config.yaml
model: "image classifier"
dataset: "short English words printed on busy colour backdrops"
train_examples: 90422
image_size: 32
crop_scale_min: 1
horizontal_flip: false
cutout: 0.4
targets: ["word"]
num_classes: 237
arch: "resnext"
norm: "groupnorm"
hidden_act: "gelu"
weight_standardization: false
channel_attention: "se"
drop_path: 0.05
depths: [3, 3, 3, 3]
kernel_size: 3
stem: "single"
avg_pool_shortcut: true
widths: [128, 224, 384, 672]
mixing: "cutmix"
label_smoothing: 0.1
loss: "cross_entropy"
init: "kaiming_normal"
residual_init: "zero_last"
optimizer: "soap"
beta2: 0.99
learning_rate: 0.0021
beta1: 0.9
shampoo_beta: 0.95
eps: 1e-08
precondition_frequency: 32
max_precond_dim: 1024
merge_dims: true
one_sided: false
adamw_lr_other_params: 0.00086
max_steps: 5100
batch_size: 256
epochs: 14.4
lr_schedule: "wsd_sqrt"
decay_fraction: 0.3
final_lr_fraction: 0.01
warmup_steps: 510
weight_decay: 0.2
adamw_weight_decay_other_params: 0
Rows from block 3 of a small image classifier, named by matrix and row number. Rows with one number belong to one channel. Each number is 500 + 50 x the weight over its row's rms, rounded and kept within 0 to 999. All counts start at 0. Numbers have three digits each. After the name is the row's rms in percent of the matrix's.
Before each channel's rows are labels from the 100 images, of 14848, where the channel reaches its highest value: "responds to" is what is common among them. Only what is clearly more common there than usual is listed. The data: short English words printed on busy colour backdrops.
# convs1: grouped (16 groups) 3x3 conv, stride 2 (model.blocks.3.convs.1.weight, 112x7x3x3), inputs within the group 0-6, a 3x3 kernel for each
# convs2: expand pointwise conv (model.blocks.3.convs.2.weight, 224x112x1x1, transposed), outputs 0-55

responds to: the letter o; the letter w
convs1.22 101:431500489501534470426529528393530502443458552390447525556445515534470478550516459538499436588538441538562422589509496662473487599490446485471467512437506487485466508465495549442477494503465
convs2.22 105:518512520538466504489508561519526522482516468479499588503471454544488395505490574404516487496592522547519473519470390480531526449478554562465484422482504540523511488487

responds to: the letter l
convs1.57 089:443500516416457497529530569448395417563473408490606585472471481494461474555473472564577537514564581469477526470527521501514549433394506478433429518433504499472583468442525530460510517469470
convs2.57 108:484488507478600520670469564516522503513463463542413488486524489538516423555503492450475456543499570516467417480595431409554452512457488473470478448533485468496486534419

responds to: the letter m
convs1.92 091:519416503629461442525546547607457448579483402602593406549521489484506497543459421470447545507477531569553502526541469468491523508478441426520499498427475473497463521475538511470534550493425
convs2.92 100:498491495450581496402553499540462492512523485519445519586447554513560434560449522578503518474499569447487502533591597592509521512457487519551492483488510429487504445506

responds to: the letter m
convs1.73 099:500464462504534503529525549498564599565591651460354369500493439530499503534550501531500496558604545490461491510518529514527566491486530462454481445435449530523531520478465482485445471539532
convs2.73 090:534528442471539537600558474520463473534401509468514547500547502460575491526500472474524453511494577542475392500527560463554492481498453531478495492594506441486514519553

responds to: the letter c
convs1.30 106:570537489444433454465542534486533476510431419495543521474547553493534434522476498549508391475371464480547607555491469479438493457563545535540469469459538463521528506538589561476374441502547
convs2.30 101:565503487463475462469474534609487539560534482536411513549492489463492476575448500469461481481443571586504534516511472489511515441482493507518382552519494468380524456501

responds to: the letter o
convs1.24 093:507519498483496577509481540436464533386496452548571445524359512433537549507576368592433549520473524431519473508425515485498522556447507473544490546546491511555522518429520536421534456499542
convs2.24 091:446507562509424431532515529486502457555583473458465463586383493521556499471491468538434489518491544437520441513507504556559494518544541487415444429491478600552461499631

responds to: the letter m
convs1.33 109:540562486530514490450479536511465440469481490535460493493439449484509509521493478564597538411426532514364450599570528506498535438471484467521553518457470517546492504603512466534552493338428
convs2.33 106:497515517451502436506481515505622516497371548465534491513568525459472488444474471505514488519593459579499522495513538531502484451478464438620513470465499498515506478418

responds to: the letter c
convs1.31 116:452499471454453531511509544431418472447510471539588558525505453496514456471479500423405494503457432597599466427473535503491469565533498509493466597569466494498500465478506509386431584613494
convs2.31 104:514484527466479534467457540422446492498542507515539601444513561479489536478499474490490492496563487535494469490437540541545495441507529407491484577469533558420490562442

responds to: the letter m
convs1.93 101:551578500514518547398405436530445472563530485442470494430447467523548442612600456544440442474448495537533531429454525509513484536560501544499525531541583440409427559523473470472483544470532
convs2.93 104:502501570465445404503597458405560342568528580535460507483509563480639522500524560504510578548490516563507419492577514495487484556487431431491495446558530504468518489536

responds to: orange ink
convs1.52 093:494447477532571539479488473489408533510448529495512527563528451521506458573519515568613457572619525507496494520450583484464449536478354467555620460472560530495532441545503434517498468511462
convs2.52 094:477497567471505495502515469492494535469486536508425549486551500525557524474513464493503431490514451492506581530590444464602474547544428482476506551542392511417464577499

responds to: the letter e
convs1.87 087:521480517507552502453553422523490499563446546594457522516510527472481470476465570466496410483520481326504611524445487548490509527469509472534461430474572450424623517446528454514513456500570
convs2.87 083:575498396495554526384513528428547399453488469549523455483480517550463549555485576605508497547376394452506610506530459497527503496571516543431547682459427483520452494474

responds to: the letter m
convs1.95 095:421448508458625592525548526464455485457584539390481444481416474513479466532582491502484496519461486515508425368450474426550542591499481474493438481546483554555487510479535438528457461509469
convs2.95 084:555484435558489405528533451450613557498499505506498524455602394598405480566477409564559454544519546516484552525437471494508492456591561481507447539502518498401548545519

responds to: the letter o
convs1.106 114:446498503493511443509455517469490460465543477498497526456441521544499437494513443458525508517529468500477478585475511610414456599497461504464503507491527467493441515623568427467602552323553
convs2.106 103:539475469379448451489485539485428525506485534561570584467538553385478420461567503476462530489488536524468488493557615567499472489468481479523491520445443534469456443508

responds to: the letter l
convs1.99 095:573525494492454538481561494393539470472548450538469544490551497462605466547490477452550468590435514483454519509450567466496545430451501486617399566591446439377499482478511515508503466477477
convs2.99 092:473449496515620492444511483578518519580543409485553464594467478581453519595486473454570482476413524520479410485540484533500511401523552472569466550571486437392531423460

responds to: the letter t
convs1.83 093:433500452457454410565567471517526441582553431446438522462449478565532449480479581560545411526523457433456522462419468531496473489540586494516500472487498540528570521495583405421499537574546
convs2.83 096:512479499549556461586468654520500472515470431488378527533426487525513471545525504549478496505594474427496529472503419439466481516454516499474603571440522588535506545467

responds to: the letter e
convs1.2 107:528470476551511401469509487510447510531440419506480490474613497448565560424459532440521617449544596472452536522424546553439453516513446532478432510468462483528512444623534467559519498440518
convs2.2 112:547493532514439499580395488527456519433379504561519519573503476566453532525461538513547505509518390472497514499370456470434475469435567510563531520577484533558463526418

responds to: the letter a
convs1.18 122:580469546592423524582442516481569446449600420455553472482511507522499489533496504568395524506452565474500557425516525428480527472466509426516471429514525445472523439546514416569446469557433
convs2.18 112:467513488419465458448421457633426559543583530542472565350402468493526734471486464407483507481468510524484586503521477439514476463511446445495506359462491500527510502490

responds to: the letter e; the letter s
convs1.43 095:475569524519524527510453454490486510499483458521550491463478433498451436567502547452479478399495522529624541481483526437380571468464581512475466530489485565423544461521526511597457495582364
convs2.43 105:469520583503488472543619455433535445463547672516489362475525576549547476528529492483518500424494508547506517502512455473540505553466529450560420581563540486570481525479

responds to: the letter m
convs1.75 103:550455455526469487544550512440393448475449446571665610523559520498526468492443421538498468481537509505534535434440425481461466593603523483461498530570534514514458490502487485520454487463455
convs2.75 087:486492437375499441481531441446523552478456456463479432486507525467415558516534485481531492496498559473508478494590611533438490446505408551564437558468553452520554521483

responds to: the letter o
convs1.21 114:543494499484496491462491524545374535555402541536413527548529460543539466483490452440538481460563435523551459468611473423632450449604431464489502462536477459524475568497480539553475497548481
convs2.21 102:502492472459423458487448609611478433547603499459536523375420463553592433460490552511462493526570430425510518510543464600461503521521552469417488432475520537500525514522

responds to: the letter m
convs1.35 101:566616466469467494393361451482488491524534537553478507509470533535504547536496387492521528453460480458459523512534522535489545445436511466438480502410446553620549578537500524582539473459486
convs2.35 094:563498427488507474557568454489508508445500479495442400494512496535454450455447501491456505447539613489519490505520472479415517517522447531562470492478406573496532472466

responds to: the letter o
convs1.23 114:519433562503514504495488461536541409483585381434558419492538462503514528512479494480504571499456596514431528474472632469456612503382559497469479514469517487473514480593461459539517515462531
convs2.23 103:553518515377293551511710514510500518494488526449523536474508491424508496460501492649540469520509584425503505509500443509520497547484628526508558487446563542489461507518

responds to: the letter y
convs1.98 094:378498623504580506484509439483435521490464522480516505446427540493577541450513473455515519464547443553540463512475465499487523392449554388532492396511518512622501551567465494499458547476527
convs2.98 094:586505551494477520515448482556492464440516481521531503388418507413546536434502445496565563592493495455527466549423401513437516528489511573539585514514476511518496498434

responds to: orange ink
convs1.76 093:506538457552501494603544414472511394515517524457476568481490579499447475502470535468473557531493507472547522528463505607559401568533467466426519405458498437380459493533594469469531555474460
convs2.76 089:458522426560484474532511571476535471470506457479594523607545505520558639483458517550522531509496598524541492499457525496476471585447531467495491619563496465540534466497

responds to: the letter o
convs1.46 105:522469452537500453492482465482493466469481501517473537526473539508427609491405575555525491514513487525510519542488510551480492471474460410625426404644404453574454485475523554478427502520420
convs2.46 103:514493433336417582469542471542497477462583446559578542420497497467465479433558480516430507479589533544517611510458516587475514563462557484439441496432459537504522488384

responds to: the letter a; orange ink
convs1.49 099:495505479474487489478515498486510481443476476467460499522463477537474469517518510552481517616388584578431494462571475424589474391602440496436549513549462466610386459543523431502515497524513
convs2.49 092:495473547483528575468539489575497431481563560482513583622435453429526524467506488418504495516552397486499519504591412498471495523501607490514567433557440441486510447488

responds to: the letter o
convs1.28 096:528449481524450454529539487525475552520471523506551460486445559495524574478533506546537397550407510420440603573488454440485514498494491527540481493557519412507465561469510418459581409429625
convs2.28 093:472511480523467480500464457499495558470409513516557570486534537557557500408572519483538488507530558494492524503466456487461498402489425480532505635503564488477514436471

responds to: serif
convs1.13 084:487530566477472473445485497520526495521500532570440519529524450563516489509489524488510451500560466523457489409591420528409599629447519419447473405467525556491521551426519519532569402456432
convs2.13 089:484463458505558529488423490570565420420507570503534444560445604523571516542476497501543426490546537591500414486546482550435492491461556507473550433419523508453473504609

responds to: the letter a
convs1.104 086:491439484454507530480458549476453486410423577499513499455507521440513598489503486462437549516458590482527506562479530484437487447461519442400550424419553548557584455564416524613500511551481
convs2.104 098:426498479577503582495492459436522475497478526568570519373417488394586396443446521490472537604615568474458455469532583476497503513517400525546522569451580539584508526609

responds to: the letter a
convs1.69 100:541458557465486584462492519462456505490443454465450482514422544503519578464535562478558486482612531553561552492489501529499443484493533514454434428468405521466443435624584525629509524544476
convs2.69 099:530507460483506479520458445502613474494481489505508475429529489498548525440500499475445483549481586584486404485582466498545525525468388464493472454459485505508515489523

responds to: the letter e
convs1.67 116:570478471564450498562436504493452463534510491539510481473446563433397585453412548475569516490586413447553453522521501526497480458508503543435525581400520604442510455452549462433558489465502
convs2.67 094:567551505514390531450601452496529447484534529549494544394522455512560471375562483622464535519545528517488496509557466483414496537558512474548505393529466556573516475536

responds to: the letter c
convs1.80 093:489382408537477405530538487555536477436585525426449551457475520496518492553483532488429504446498504480473434519540567475480552497473501507448485554599446463535499469462492515494437621639511
convs2.80 093:504452439564466506475482539578574527493550370490475457529490626437472519489508558499574512476522613517485520495558416528456487508543458506592411500484496488499517506538

responds to: serif; the letter k
convs1.9 078:602570460547507498478470498540540457507523423557556516475490469544544510535519541497516580517473528482488464538552590439512549410485500560524534441462447459447487566474405613584472574598577
convs2.9 100:473511462531523557467457584438550497538609468493437519544618602453549430499519543495491539507514576523498503481404484503517497463456586542483597447484584420406480432539

responds to: the letter e; white ink
convs1.62 093:470539481392482457434428522571561415626513469563583507472546576425563544440568507454447463476493479554499459515560486475503513487514487499518494468566506550520450490463560377464504417508537
convs2.62 099:549521482557422526523560416527590532492395567477457458546597499534535437593482459604602506499505463557511450510455598459464541452482505526600488497506508497356437491500

responds to: the letter k
convs1.4 097:532567502552574472513479442489479539477430469503505500535588565611624460510412381528505549505523521439422478511505436563554457519523516570579448502528477437433473519555522519566489501461448
convs2.4 106:467499583419468412451504647470464495505624450410384470508477440469514484500488518470487529514524402415511452497458450496552519453519453476536529387420560518510498505436